A small encoder-decoder image transcriber, trained from scratch.
Training: soap at rate 0.001, 5000 steps, batches of 64.
Data: trained on numbers of one to four digits printed on busy colour backdrops, 295000 training examples, 1.1 epochs.
Rows from block 5 of the image encoder of a small encoder-decoder image transcriber, named by matrix and row number. Rows with one number belong to one neuron. Each number is 500 + 40 x the weight over its row's rms, rounded and kept within 0 to 999. All counts start at 0. Numbers have three digits each.
After each neuron's rows are labels from the 100 images, of 14976, where the neuron reaches its highest value: "top examples" is what is common among them. Only what is clearly more common there than usual is listed. The data: numbers of one to four digits printed on busy colour backdrops.
# fc1: MLP up (encoder.blocks.5.mlp.fc1.weight, 512x256), inputs 0-255
# fc2: MLP down (encoder.blocks.5.mlp.fc2.weight, 256x512, transposed), outputs 0-255

fc1.198:466482486458499450454503483532538480487474618538445626508466439519394475492428467556540456521584512512500503461519490467489483567445530498524453548529462476526474532434502452509483472444511478513467561488471517561446541447579484474496540545501492475499468477515506468467506472512519515481489427572485543486532472508481483512530509523522490576487449497502527538470433493424542516522493500541427433458507398568520465525459543484510445504502522460465553496547510487465442530502500584580400442551504456523511514480454511537450395484463475527516559484458481478476504466514488465508524382495519510457488430520517560525469561529489503547502420454505546558507482437476534520514504544573525469488495489509457491513499565491454446452514555566458518500457479485521488463540454567
fc2.198:513450512446457499467520495469402488519551446464482476512501479545507446449567472452479500475418472458454442569490558522486421499533520550437519441439524505532485514578517547557517537540466554499517469532586479445511477500463459512569530491534482505550494513501546416605448467439460478494460473413468583479504442523470431497495468510493536459508578515502487550489506522521465493514484443499535463552519518451492437504483479522442523533483516449493527504503518518472571488538494539469530514548428467498506529564411527462535451492526577461518512455500515460441522523523518524525491520452478483521476471507444462464532501543486410562499531551390481483482511564495487526501495509522467432556462562444496402467529503462491528493547475466518531544499620493463497436513425466
top examples: the digit 1; length: four; last digit: 1; first digit: 1

fc1.350:501473539470510520480519527478464549490511481523546561490504440464502456500483546455472462416490453498497554478471483520541540524556517512580575500415450541488565466497482510547502539475478484526494495560525453472464538563517542516436494481543513461463530561578474516486499454491505432552523478433564455481564498441525548509503479577540433540444525487501516467531549504550478561522460521575478444516536513498577496483436515572516390503526551528497519590457494471456466496458508486439592555506487543456480506471475427505463513553521443469467484511455500535486482477525527456540483498523466489508468529462521458448469633466473500542458575582563523487505528483554482542497531468562488507482558420535535452484511534485521547511555531433526537492447424459406531473508471525
fc2.350:437612458427482497522498505518511517455534496551509517473487541525495490495459582496505495511549497418544517492508438552478534597479435508467501439528493461489484550487463432560476543471471483539512433397550526505441481453584520503534523417584501515482501482521484528511520523436405495425523540503442455463467491496445518490472562494514504509503454505457495497527564513433467499432528492505478547502469506573468537515419388509547477522467489509533482468488469518477513476535430588446516516456451424501481502549489484478503561433583465471483462487425432530527544539490469448422565491512478530489500471471556550498444541465509504489483478494502480446492455532507415473478511461499508436476501485457560442435542504500452451485435433483522550470514546478493500484510466560
top examples: length: two; the digit 1; first digit: 1

fc1.297:527490571505514425517540540487500438471491546513520492520459510504518493530453449523443495540510559527468436496551462505500455447569533448492523577437480513483499484616507480536540534442460494556471451530524451448508486514545531540545515466432419464485521480507456528591464556458551477448523520469477480520465539445489555507426480491506528529460467574425433483498517507522581543522557437528509497497480461454452486499499476478484571449481514502530471431454403546469557537460525503525494554499535479516462533478395507466522556457504494455562511472435492505526363558538492527518460480516493518522524531516463489524471480419530561546466515517521469557577572472555502517496533473536559482518543501447487520482549507441493556454428454518517457495477419522511499465489433498
fc2.297:446496509409525535484495495565505482491547447470466460484554468482454499465523547544485457448511531521508557514548546450498502457449475566413511458530461491582480458499455500537491449527533463461519535487496481449483565474501512500550457571470516463477488448514432496515519444463513573516521472554610502427502478526495473496473521551473421465496532474510509462523477462510472470527496406563565486559508444486535528595511445525521445582555442464512578481556513510502440492529495545475575494549463521513489504503519444474499474533540494476464517545527527612508473472469444474538525467511489459584507510492600469463457511521463553503489515484529436488532473495445451487561508501442514435595552529547486424505500497468494518504524500443503457489421511473501607569441516479
top examples: length: four; the digit 7; on a plate; the digit 1

fc1.414:531406493497527540509513572509479479533522560532494480515424505499530562496468582521530476476488447489530474567478452462481442490510483548516537457471481513528512548488543490499546559507479506522415453516512524519494533476556406456591514522505557511532534485541458502458429506513556518507493447454413475484500529452474514538405509516516476488490456508464533579424457435451423435488577464448477502476507435553478472504484520425518450516585501469418486481525496509490515473515447546548537605465495491391505518522460390487528484499482498501524577404496564494465510574511548463465516495500542530466589453497513548501456512506535512512479539443524515479556466554475555486501470552598453477513470524467460507449480527498495499539483525465517462456479480527524499462521511418
fc2.414:461507499508463527536507554534480443463528459511490449528507428511535529580518482466493519561534529518463486498542487539436547466543520477507552584548448552569490573540494535422518572493452479596465534471483533520451471547467515455474540446518428481465456540517522393484464507589529482560494464532488462497469443536450457519545530491521470456395478430525436568534455540556498590535535547521509453420567462511505529499487543443471513523468536518523475512465460417463492510564476406521517457479535486593424482580528468518543512540502487523507487560520437489501523546506513498499530504509574486492484504555522537566457539509449483518509503565564469505441475518467518490466484485553482479473515556476529527504467502461433416448558465445453480482518454493512502512492506516
top examples: the digit 1; last digit: 1; first digit: 1

fc1.13:434585523486437501439527478516543520511491503535491449451524464494565522549492519516570506496492470433492510515490444469481504511520525488558561404480486542499570529472472505513478507493533485507563511545514474506512503460497513498444562418549471492513474529582491465441519434467531456502411563469528443500595496528517599448503507518529550501460543447506530496547552422574466470570535465492522432437485553523456515529439450538508559492528485521527438555478521549497501489474575489487458388473475564482493511463482480493506520520455503515474479574504517514535486536596526493560511537506526479485518521524432565516398575453450535531464510544463519497487478512552535574530413460525508451519473434466499518469501556487583458525571515468451560464514492526462502502463559515
fc2.13:545492508477477557494522453510510558454542554573479444516473446442481496579536475522528483525473514475513414427516431501471571532497474472522503472508460468574493513538523535534494520526497473534511482474481504450470469490523548452537572516568566508546582497554464432505477527454450480503488542510482501523545523484499539504530523483539486469479516486552482473527465500474560497497462592500494543537540495558482471508476425499472508572573444459497536580514480421434516441521560531426477553445553449473415549547503490432506557363526483553459441516527494564515513545473536504478481506438519515526552532544567478480421571479543506448426547533502478438497494490523488498533537567525446472407511513482460521543499580474462545495461483533594504482461446487498497482503487472
top examples: length: two; first digit: 6; last digit: 0

fc1.363:569447467546495452543479540487538502443494468485472495563525554511512538438546506492509533482486468454471447516506497409471527474514490574437512480465488494431479419507489488504504426524507489474488446547472504513446579465564478470452450526475476479509483510462542489462463499519496559506526495490483517499503461507431440522536516504563496557555440482457516529502559462534460456476458481431563569540473464534481497461512495446504490496537533422533525504561427521525497480428539493449571518533527542491492498574441465456517515444477496486537460492537440454469497514570510458476419499525608580540410585486598487446503412508532469463542489376548460522514572459521481517505508513504502467491527442480533529446432557458454483439445463441475526459452474553518494504504485476
fc2.363:613477474530502491444459527552518521476497450545449440477551437495451486569438504517500454580496550389442493467480525559477543472500536439521506494491507550507599430603525440514510488488555477484489522513553482473479537515481549481448430434500480511471474492589454460470439457520546569512457467558432501525482525512466437486432582549504506433515470422508496523471453526505504557524464464509481412472560503399531457449510445433502535521553496535525450485512557514465509484488460510542509519526443547456510466494433491503517494486488540540442499528546479489538426455538409460455500491479477488530550570483525429483497501426525527554496458463465516507524539580512471477468500530541534493517536461506514550509521470529507509531478525444527495545480467507451494486415485467
top examples: length: two; last digit: 0

fc1.339:484548478451449513465569517416570506441475511485470538483486494532545460447512490530543496535523492502507524643555467482493573542586431569517572504523470540507517560568441484527523464601486490508498544484500500552469443459482531502524505449485478472408573453530517567581483421500466460567489474539523451451498478441528475546483442458460524471554450521427476448512564523507498475431528503516551459419482500497456600516461507524572492482479496477513465528461518535489471492458461499528460469495528523494558526489506465511485498503481502489529551487496495549518417522483472454452502491475537465435506553475400506549416488477531495509589577515539457469484487522451483442508450522545565519507528533516451538460438494496510510487454521450492483534543522436539455485466508448
fc2.339:478525442535502534491496474479517477521504489472530448474521536512549493492463572573523472523472524434522439453468527531523563521476469532556497550530502519529543514476482535537519516538536503536571472486493493445459496545536526573544544514456513517471472527560524429478471351465490466472465483552479556509535565510543511519539506526449421533487561520562498505519396482425498513575516494505412466545516462479444475514507469590483511464542552527492483587524482497453522521528502483550579539435497447581482543532408540497569521541466475496459542560571531483531485578504488496517492459521514559528501479483500482480568487485482525492508502484418533494442441456517523462504525489571490501405509483498542459471581494566509472531593537516553552519548428519426514510511523559
top examples: the digit 1; length: three; the digit 2; last digit: 6

fc1.432:552482421563547490510498553538447526504504515546461564559440527437470550492493483482534511492536539490448539413498508526393542479539483481542539525466453528486472535581517550527531535439519435528503504470541496566516458561538527458550484547459527482533489511513419484478556469566464466405469424577419508508515537531491507624519475430501500508491505522501526481512449463486545481519556511526552495400503533513566525439516461456484504467506495473466495466492485419510533563501535503539561509489506485513498499464517477519481483495507458480549502487463477459478521516582493464539521517480422507500514489514510444471531478535482505520474525553441542542521468538506551528486454435517521505423518455463502471482492530459466380512470552483498514636488568497533473497415397520
fc2.432:434505505517471560521588520509548475538507463504516509472486444506551554496557494477468484445511508502505503530481624414523512521524543558558530581472466469523534510487456502391465498577555445482510440475520464414543536492472448535441567491455560504511513472444529460511468469514440489532485512535493551484470466479533510545451489485492546491469491525443446489417565562530451526418487473492518508502470448426419504513552610459453468472460468564444518461452462478516457468610526524458543470472497524485453447492493517447461460471524522531464516489524464499481477456458439535484523514406531563536583543508477574492507439463543448507495506538443488489504510552525545456524505503484426496523450516469542481564496506521497560491513512509501486473482455445437472434537509466
top examples: the digit 1; first digit: 1; last digit: 1; length: two

fc1.482:482507506511561498453446490547585463471496589482472562498541504491577465468533476485435538450503506511519443494510522546395577514563556541501592514587469577441559527531513505442467442466530449536490495503538486538493503514499529452503462554515529476480517448542465521496536460465455578471549505592488422498468539503523509600498527511476449522494473509446535441536497539439523558458496503546451536551470496543524472558585488469524510488472494464460476544554508475479500507472452477535502498472486476441572532436457455532452459456526502506453573474438532521479587461561501492472507455519508488503593516463449514525451499515501438501492437557477552468454434512456521500463463498504461445456515560464469505487515518443491482440448451494508599476532490524439469550480462533
fc2.482:432522551443437536502508504476481460530472507505498482457468511527502558431465474482553535528461472579529591470470479448534526511505428517547418574537553488569422529509451451464536546549493477509481484411477487497499453536541467498512535511538488524473492556466512469510567422488431515525468498526470526529486442446486483461473479528479552496489450562564494502482547526534554453500499522474512432513526530421522418495438471469422464522477506481556492523440461440509518495508521530439485446507547547538473441514558565439487471505511496468557503447523569461470509462493494459530507488442421557473450467606494473423495522512468467497542470453457516480573506516494558491547541524444423458429502442445483434526479511488574442462586517496500472540511497525490525411536471486
top examples: the digit 1; first digit: 1; length: two

fc1.139:414490508532510448502500443512565578460474470463516533543480494542477488498528566464419565495574491516445435534477508490468477457477525555556554478458448502470472530538526501462427446480450499499573558532471447431568490493534491479502555509456531547535453478538488465435518480487588455489463526413551483533439461475449502480467524602485483494471478458543455552535446516485489538517458478459465463507542543538488552544562562489452562447504412456501468474470507502451504532467518541531463499537516534510536503502467425505536534428508511505497451496458449465498492520513473443517504570603507509521556475485503467516494477512538438566525531475490516559498565449475509494558537602506521526507526500486505486506471495463535455569450521533388472458436592480468443467532452508
fc2.139:543547456477490514497484472484527519574533496530439566570539507499439593467447529522563440554530545478516525533517522460446451496441540449553493485548484543500519556429502616487450460466490457473512533530506553522508480485503547552429454476477470467510481508436491506490533502467553534482470485419396517476448480504524506526500557509457541523551402498541566411538498474533488458491465511524479449549528502501499442503446505514416464488544474532521533587472500496525498503461521439501474497491502495499476497467551572569479472461473529528465478538545465483487512491470506451461448509486524411500443548423538560494498449512446559546531556535491495587514561564528565495524418421521521476485509527549513561513504549501511480487501516437444531538476475445484539507534504383
top examples: length: four; the digit 6; last digit: 6

fc1.62:553486430478514520499532461553504383486515547502611534527543478500472479580538519467499441511506532566564480481567516467477493506492433521533517438496476533459501569472537455410452501464545454517468500567470419545495533426474523457489450531504493438455458483493490520546423442471503468487532491538517514526459522559405534506467589494525574467521502482519474528516477480431521507516428508530499531498527536509528475585518504454494564516518478459542507490428475427488562497498457503531477551503505562486446443550435529495484517478502433457513533469483479462479504503454539473449566494523461546495523519481462479534577506535552496510575465478555566518508557581516542391481498526499526564437571466501512423533491460524430467544541508542478450519455549466502492512513456471
fc2.62:536502540536512530528510475439486542525512467419523460456601558529432513466551508541458547513476479463510562461573442554546463529432466515388481537559423545498484518479473522495515520530601505539512445469509454472523513531502490486433552506543533453520503457427479508476548527492493512450452557496470482465530487485531561524515473531462523487500420531542470453566542537479510496451477475519489527493518483510467515555497497500613532415519566540523459506580536481544523505553489469474540527466470513464493425446427493538516498496538462539441537513523490528450453465517504486571507454489481528523575458505494540484529575505485396460477495592563447428430476546523427434438482500444445509595467514535481445514486493506531484484493485533507504463474548517462531491512563522
top examples: length: four; on a plate; the digit 2; the digit 3

fc1.323:505476494399531489518534447459540521500499560519483468450505504505570500534454506458469442577524585550456459488480519486446447631510459491536531491459481444472592480517510540537498525413476470516503425538517459526520506570530457503478467530469493483523498483469528463461547524500525482542492500526555471526480521480548526504516457547543551512483503460514511444499517548528480460443556519542507439445414413603542521439486495470455498571511381474510555481485429511446493466525581535532507514605485490475500490507542476523461534493512445494499496462470482501484561514608501523515428485519564485462513563570503548457509487491466454462487546506493451514416548519461456484492493480454521537523457511450510522492520447525497520527586521545545443523510558391517524487513518479
fc2.323:536494489495458472545458568483490537456466483480514416535532437502440512504553494502567511440524431459533575494481488499514521463504602448527560532502445521581474485471507500470495534518517544430509552529527612462504551465527537490455545547489523428439458527487557484519457447492512519507514496516455443508472432539506516453452519508493543563506497492474500536512416499444517494548535512463443493515509557470449461463525515469342492472470477479548461470486509508540550552458494465513492471482450509510492488515530497464511494520461489540466549467505507559477515431464612378477508489549491541516517568482513580489523518465524504547465463491497496465540397456502562508511578497511466523449513502567535485427515574504525423503550497473448502481504502478550583576484466537
top examples: the digit 7; last digit: 7; first digit: 7

fc1.378:515493613477507541529448504563521499543573471511523514544507494522508569487490468536503494488499477432503503520534503471554483505454495547490448515566453510497524488502464499561559465481566572445441517430460454527471575463416478511477508479525393491425502582517543386569508509507566491476479476465503500494534456474511528518456510560459441526537517516558475520512463499504497516550491510418444489462552494473412450505522477530514486495477584477481555516469543487531521539454531550460578521425500495405426522508487552555552494505503471471513478565459575461441527494494443484510508492539518535611500495559418547535511434521509423501475534483516594497490508504524449493529539516524436410509503496515437509525530525484449509484483476467540573488530514546464559508518505540
fc2.378:512459470453450493524464504511472558429542603509490532482553450493496487502478501529540581438552515465471521471517531521462458483544489509482593545523476574506512496604547509486435583453470488526492533475509489499572496516522451505536567519484546514558543502555447475464535453552505476546475510480475500514464506503497470493439481531553510526480501479530531465470534504573475560532540482531521482531500525466571493453444548454398505498486460511498510482492579509453475533496461489554469471552511559430492483492563486482587476415488473524499527455508471558550510594595503529509498478456499499429607569481475455461466526494490573519536533427556436500498537508502426491452414481464505503468554524574480511548553478490466414511517426546507517508481473471571546454472472471
top examples: the digit 7; length: two; first digit: 7; last digit: 7

fc1.77:537576501455473520522521500464517531476476416524524476419472515433485472409459459494523551626517502476478464566481503561544438514508526509443589466507532457517493468527570507484497495490507451481480470497538438582567426493498401554518515464451484469515496495465507552525549449518492477536573443515465521549525564423495512478499483492495512508439516483470454538530467547522502461520574462489480439508515481513536545479460491566560559476526479590540501546457442493568460496533557468530448475515519537481486543491441429498508488456509570498552415453560463476479508519490479501534528474439532458490431537438511428474494438479423531495519516506519530574518544506503559468541476432456444455461517555565513459492494471489433472502434521518462533437447485500508520431510513521
fc2.77:498528552513532506575503455454481485475505492509474497490547538502480549530450515456518467540481506448515424462483531547491491463565469533559475487517438573526464474489537459509467552502517553507612437489486524518506507518494471511509483507456591508541511442494521591534467496511459532418503522467471444513537451500480502520483540513514422456582492554446484496511503518499548555519530555432464468494498380555423502481510470465439528534498460447568501516482495469481509620522555499465534486471452458519509419447486493510529535444454443489516519497510489490526582431484533519459452482486545505518459502580537516502471426519519521433468530519471439506470544517431492510539569524495548603487523472525498516506531527574470489537541565375511438463560435481504522545555461541
top examples: length: two; the digit 6; the digit 0; last digit: 0

fc1.502:505532562511459483558471450478489478509531491517492402589452460493447551479464540404472526482459490488480509490514522469491520413448495483520568431461527510548498466507553483523504552502451538502469525508477502439504556487423466510527506505441391536515385485506428488500518491496489460523558529454509451452477473510548540524524521549537481494529460500537430516511491473459485476501458534443497507513471602480461520557502498488496507474479538577435471468414430492564455444502478593480547581458420506410477524524492452480505521491493499483548517407458455467488465441478499541535537476553449453476500530501581503499412446474580511508580508519506513562553535503517453501535553485534492478506447486514511518410558449534490559475490478533543511452475563456500474522481495537
fc2.502:526534500496494488525404531486474504525490467470594559491551485499498483468519529551527534505405456468441475542410404483444504534553495528576500521490542509449480493499532513590526493425435457496430461549536530457473494478530483441486486514541532477490521501510517572465512508519465475467442482519544473497596519431521556447458493496523477491477509487459492478429538541480527528427484520517506481472482502429493453418474569460478499540511493478550595541505530572534533541481537508535505457526503432437448504508522515456547540467480575507546454550506567493545559621550478515484522451461504477529494521440476473507584530509544561493492515491407526508476497492494503504446440449514503477453497510573543473474515520509505489615587424456510510545469501508472473562519551526
top examples: the digit 2; first digit: 2; last digit: 2

fc1.57:536442537506521447499509424513427533546487480491539535518502477518525497559465561417539506492527518518506522522457515484470462449436555448598529434480448496522465474484546495480487513473536490438577442492518466495515480470598457461444479437536543535500471502563542438441516508481547489511456450559495461460495508508428510447465519464551569473439501447526550484514434520434521483515559467499441553499429449534538502505494511567455494498501467550467417546484490424472534574459470437556474555499568480436460515500501530516538546498519498486543513479522542487492482479630463465464564457503470525515557541520509467577447470481509551498530452471482479472481527532450501493438534556475468503483479434457532512396462555515463500509493565489515447583512478449488487467581479521
fc2.57:566493439456538513473450489520527505507576487469517493498537499519485475491499495535517486527456433459441514527520527451490530503468508568506495460502480454515505510534462514524458550468450508502550509539613575514452548544508455523497507477604551562471512486557497404588484517502515475491486490502432474510468457550565499461585421464441451539500522479461483503493475527554514573494507470505390492442467573489511485501565498576478424464452503508419436515481468488512481525459559539559493517521458521475540476512567563407539549521496447536462465444488462478473509548511476466486467568509509510541506510507492517475500424480589387485417556506466573531506446509533552491542467500555494487514462547503442456510487501468530534432498478510521534473482413547473500555441491553
top examples: the digit 7; first digit: 7

fc1.354:561481533486449552458482493531464472448487495483561550502454477534470462523527489493467518508422473507526538528481488467506510509575492468470532447509503544490477576496501507478505549541421472538525568527443516537550406505503495523549506500574489451489505453508456484520517434506523497473605543543507622494505494510486543506401513510530512492497567471519566544457547505475493550405502572471504526535431533448544550523512529524494533485544513464403501474456537467474512534461461542514505572453498528513493433538556476458549548496513496547496504472460469505454451470486483462442525473481479539532478489468466614434566486505525554526429485566479498485475419483394490478406524527438537489473570529470510470483544532522443538502570526542413443486538520544482522540500562517
fc2.354:487481457478526536515526447482512570541498548431438490514429479499437549518585474517537514494472517536475502535491547470430517503501495543519536529550461477500552473478448604516491451480503491513534470547595427493493526497438514560529540573408478486528526446562480472560522519475453478508437491501554441550521494439468470545537443567478451486511482513498568433579467446476467517551490459441428574558457500488424519385411537494477522488489454524587479537531559500521552508514506507417520437525485504445499568448416509528524474479526487449488498513441529548506421508520537511555467458515516528488547490462533490533496496476470473529475458465509510420534460488539501554505473584508480532501476439523513562500485539484529546525490479576494519515550461514550481468514453451
top examples: length: four; the digit 2; the digit 8; the digit 9

fc1.232:511506463555480531523460523489455489498440458520473496518423492564538484465521569546448523499488482531480458462472543479553438573502547534519446491486462523439508505419476565571487470516422488543524546470550543515492438481472522513518573494503566466501488479522528511567573506425411483481527495535479506486543489489575503469517476486530462450495543500450533458551486535513503516464451501511515430417445545448541627444473594495504500445508556450454442423549509490441527510472494515440531447506508480489473506468479401516486484464554526472460530481555567497532478582415530532522473488469485494506459505463491492501533529508519567631457499448510476513513513505491528565525568592553472479538450495546521512533507521462496539488509519405475573499474558509512514522535547502
fc2.232:404513423533502439538552532451459489477450477483520468491556528497534514519511517501533457497440436516506534607486560422437466440492508501552546502527629523527470527471501542524536456448459463463565548520510511519493539478543524535488481563464500537461457516469487487586475528506498495504501506445513507518543516507472481516539567564453593553504493470599512475437486484507477445509532504509474554452432472463446408453521436525569481491478542531537506485598552522504509470507503554456521472451454501518534488401488484518469515472472590451450463528448493462455502435501455489482522431482545470447485447470569551502522489508486525534501464500526522489380552518551471502509526472452495480507538495557546480442442479529416510481502523529510445534491537522476467495511484585
top examples: the digit 2; first digit: 2; last digit: 2; length: one

fc1.453:445562452520520498583491496530543496520449462499538511474477447495507609437521550575593516464529493512485512558583526447452527504520642513491486527467491455494518506544535502604477449469446500447484479451564605519528470486472500526402494477517445509501460455434447517514531461525541450485557441444433463527471544432480487474416582491436522499510516472495483532496548504478495525479526518483423532432540601386502503436502517525463453554475541426489474457538511459471526526496573482468555464465471455453409526472480519482512504520498534454463527486534532460526488468490475468502500481494536528508492505444490466477536487540423409518488456496451437495531510501496522493515519435475472496509513553531522479539499465500482526497514543529508469489490508475477503526600486493
fc2.453:484501510483501486494513465500478476452459556545460525480457557531548445511489504534483533495536475558465502508535508438611480490535448423516573531471496500498467459479520461463518560535502519531519565534482483487526481505514540486550505454534542446478563575513564530437507484468489519519514601498509526477576443521523535519509501453530548599494450555467444506519578552601501496427496513512529529527468465610513490524525541465504498492503538484519489446555473566533538416503428490499390509555493500471477540508525497487528560434552451528468542508526489517493540556464534491527436446529379477445485502486536519522507474577598469556589470430470482508446505411538496460390447499518538479478517500505474516486503528485527494551481417463526500482487476503504514471488546509
top examples: the digit 2; first digit: 2; last digit: 2; first digit: 7

fc1.430:481549531459501471509521508484510434535515525507477481489502552537453489568500553498504469598455498525477403523509407469529465418479446580470437494524442523524523485461485484539524478531459511472439500620487539507556536513467528539428468520548598539530404478501436459515479469529540502536482486498478442469496503496546429463523467539452486461505520484500497487519464495531521551542452452415497574494474469536505521522500491432506442533587523473480524501555503563427467505541516590484555465574520425529449503485468448529517526458470476545474449482466520462482514482526481509515488452523552434565555456437473475555480463525472519510518477584523491527455473543526532547532545504545578465483449549425513449412503483467490484549548484550459477472453470519524559494447488553
fc2.430:489457465504491521489513510436443551479523450531501521533437490495441470463554406515454511473484525492536520516430560478486496543537466521480563520475507532520515500508503526516457478448581531565466549527533513534469542497447531472518539492492443452529502602526554499430524502487507515513555479509562553501570458496440464452516561534517555489502511500554531476519495445515404568499560558534499479503536601502454482516539501538508559487515545532594509524559574474504515598514506471497476541496487557512456511545510462475471475540588471491495527514436493503483560527576559505504514466581447538525506554555481468437470522568430537489540529474535604510513562489495460554517493487551536456497504484573553564529419421521526421492504489529522555572493508507468485551428488526
top examples: the digit 2; last digit: 2

fc1.310:487462538485510484543487513416538481516506510499554554479510425499473555525481439521514510542496534460510547491448516580470515518477529397523621514466454507507524482502537466527432556497533510442496536508498450514529483521422506506494524455424526449525428485480466432450539532529462492617490520480524493471457513511495530512564465527473528482525516488524518515485488492505549564486414500515506451530549477478475552492509530448502492481513587510544585492520541416413472505438414485497444531545513514531469502577545551493455541451454501374516439580523436489560483523399467458460456460492506428489512491505489511481565425530538492503534512544495574534555489542515497503539401466445538520539510480526527519527440530534445435506545497486453538500470521448532525516488486497
fc2.310:539458446483476491476528501427504534524492505523509473503537480524449522528534430561510404484550510590539469478505609561521483493533409479515540541566578500445538504519517542498485494433548457455453536495483532502515503527434513533563505543457467430491529471467533575525430544532480460514489520521557539469495516569510471538502589469507512531536430489519523482474483477460507472499483542579520508393508508502489509492532461495538497490524571498541500519480507485552533471567493503499526472465521494511455486546494521540466547508511474566567453478488498460480508517535523483507494437497545448513467424500410516518414446575465486534592530553551404443468510533531562488520509505549500540552432516577489518522530465530468501571528575498457514482554504551400527449437510429
top examples: length: two; the digit 0; first digit: 0; first digit: 9

fc1.212:455440479517465445548455455503471503455513539570470489496507487574478446513496479526537522511397470469478526464467560549539491479421481509467518548463397472471508455492541548504539407473543500487497495507461498460533578475547468474511578482443529539530494552442505467519474551513582496478514496517534515469497478484566610572535536486497538477542518556477476558513454552456513487455514524473578504498447568457478497524539527601517463557461511495470474482530513516604451455471522477561472526470534544516454537531552514514521491444487458517536462504525532478438488494615438456538563548493449525503420503563436501553494523514520505521414581562513510494478550503510500431474535564539501489464539552504488436513510506458540528475473479495446520476590482562505500540522493544
fc2.212:528522465503523500543554528464438492511459513510497473533453491543492565419533497454522513459524520530535585487469510407461446587569430498540584513453510459545511491516523460506507563450484559506488464484518505506534528497554416526432496547549496546502481447580477488506511530479501467515490505470515509488480456537463515468459539506542491512560487526509439522449549453430494477513479501551531449558497444545444566598546532472379483461512447424486542532487509450493568498480517510506481539494487496478530533497455575503503468512492554469560504490540494498514501482545544441448572421543593516463518607408541481526492440494439508492559508504505505525538445449504533524525444461420438457483494442445547539525477495510502509571562499491494492503547529484503511419462554447
top examples: the digit 7; first digit: 7

fc1.201:508532424502478448527475454577468454434489498482494534493583474514486519541576620539523499482434485524491543498487485452412477579470535491517510512489580520555458551470517545544477529494471482525473507482534515569485492511502458452514522446485465516487474537533553476451485479530540489553534544572525416460457459490555554513502570500505563524478528546491561506527499457469551482477477491448520429488475444543545502505523519478573524460473475544518564523500566503501561503446475483465507499463482549465417490499506488508551489512543481504547497500539579536427511413441380498500528450421486543484556492483490499496511525516480481518489463492586444568528492535454482556583532502554510512495497431562553452468520546512441508567557487463529471496484548392444458524495498565
fc2.201:493577458504574526536535580513510538507470479459504573511537533527406462528491505580518489549481472506513446526523436439453524487558507553471518538499490500514454457493529371548513469469489477508560504530486446475473499522503523483544517514508512512498435499501500497518510550524431480461456491478555523495535492492438503439548453529466482528491519566541380491537478451619461479450505485550512509463538461466410535542485436555492515548566526498530504499545523489447539536494461508516510482449555512486553431426386461556558468526546489491511461612528462566498447467519491445542531503490539520497444489514518502408507482492468472459604469497447498540523525463466419547517477501575499450535469549525499562480559444515477505530447501503519455486467506512463493533509495548
top examples: the digit 2; last digit: 2; first digit: 2; length: two

fc1.496:505500512470555435550444390530484527496486493462434461540494533479468530524485428572515530511543505493506575552565527463533430532549534522475481507484524532460465483512559397495526470524498569478548431546402520418508518480515520402477447536482473493499537479534452468497487487470502480496560503466507548500491457526468504488485553525479506509566488503494553424473503538519495430505495582512445536536522486497532472537508486536504575502529445517544441488503509512571581497548496558559495470481518515460421493545480506499440458486543506578400503482511488533475516537447555587475475537456560442490555467533527464484555537500464567435511581496538501568425533496507474493395509469493521570482527485498488475415558557456457505511506477505443463534488437512533497530468455468
fc2.496:567529542538446489518536414481490464526528475569381507523485539532486508539460519401422509472469433503534497443503488542490489527488433500471483476560503533440470488490505533476522508505538498459481511474517440504466536487472500503518571496453461524541485543606539537473522528557432455541416542477468488440515475497511473502428529443491507454463453458457438566438489440393531493496535517510458447412522462529508546475469517449491478499480538544494543556537468490433474517493477493459506561520476488577478525511555491466514479541504454425485427514525509413512490493479553511491575555541376480508422555525513515531548496480538517511458455556465481534523431528544489485467451574511509534502523555507500547528420447452476442532588501475530500453498477499500550488487525516
top examples: the digit 7; length: four; the digit 0; first digit: 7

fc1.353:513489517522483615551506538412544491489524468546499533506500491512474477557479555533504531530467538450539458476538515541505435531460552524568582570563519525485479462510443525493439481419530475469537507596486453504552532439499523536457470452532460526538545487456537432539553443560549500557538552520514477464449580454442524504540530510501519562512442465465495509526474426438574494492469465486475473526542569507485521548461464537554587560491517510480525598590478530418538503489523489545524505564492517493468453513478517505564529477537494466475501518549537468502475458489453498521548485465477548465439515503486491530492538532432473574411457449477458476481539454473594449457576501487508534540476492553496474451508444501483509436480488479455487511535449527520542513568546469
fc2.353:533532526478517475498508474517570511520500440542510487501552527467481529490515533534529535531478462529447519461536531506601554455484488520488462513509513538441581464442543570500471519528439501532555497521455531545436576508551465523444499559471497443465561488464457545496477509487422522550506535505515531572507489487501496545487513409477473524527483495459510541508495518536473516619491454556598564471464521422460422476526475444500494508522536450454531434509508509492509482535472462573506467526536472486546512397500529524543467515485547485465578523519493438508496566431443474533496424484493513498563586462456488480549481486488559501507471375511447519538441486488545496488448561533493496553542541476532442521521564528568567565501579550498469455438492497439457520458481491
top examples: length: four; the digit 8; the digit 6; first digit: 6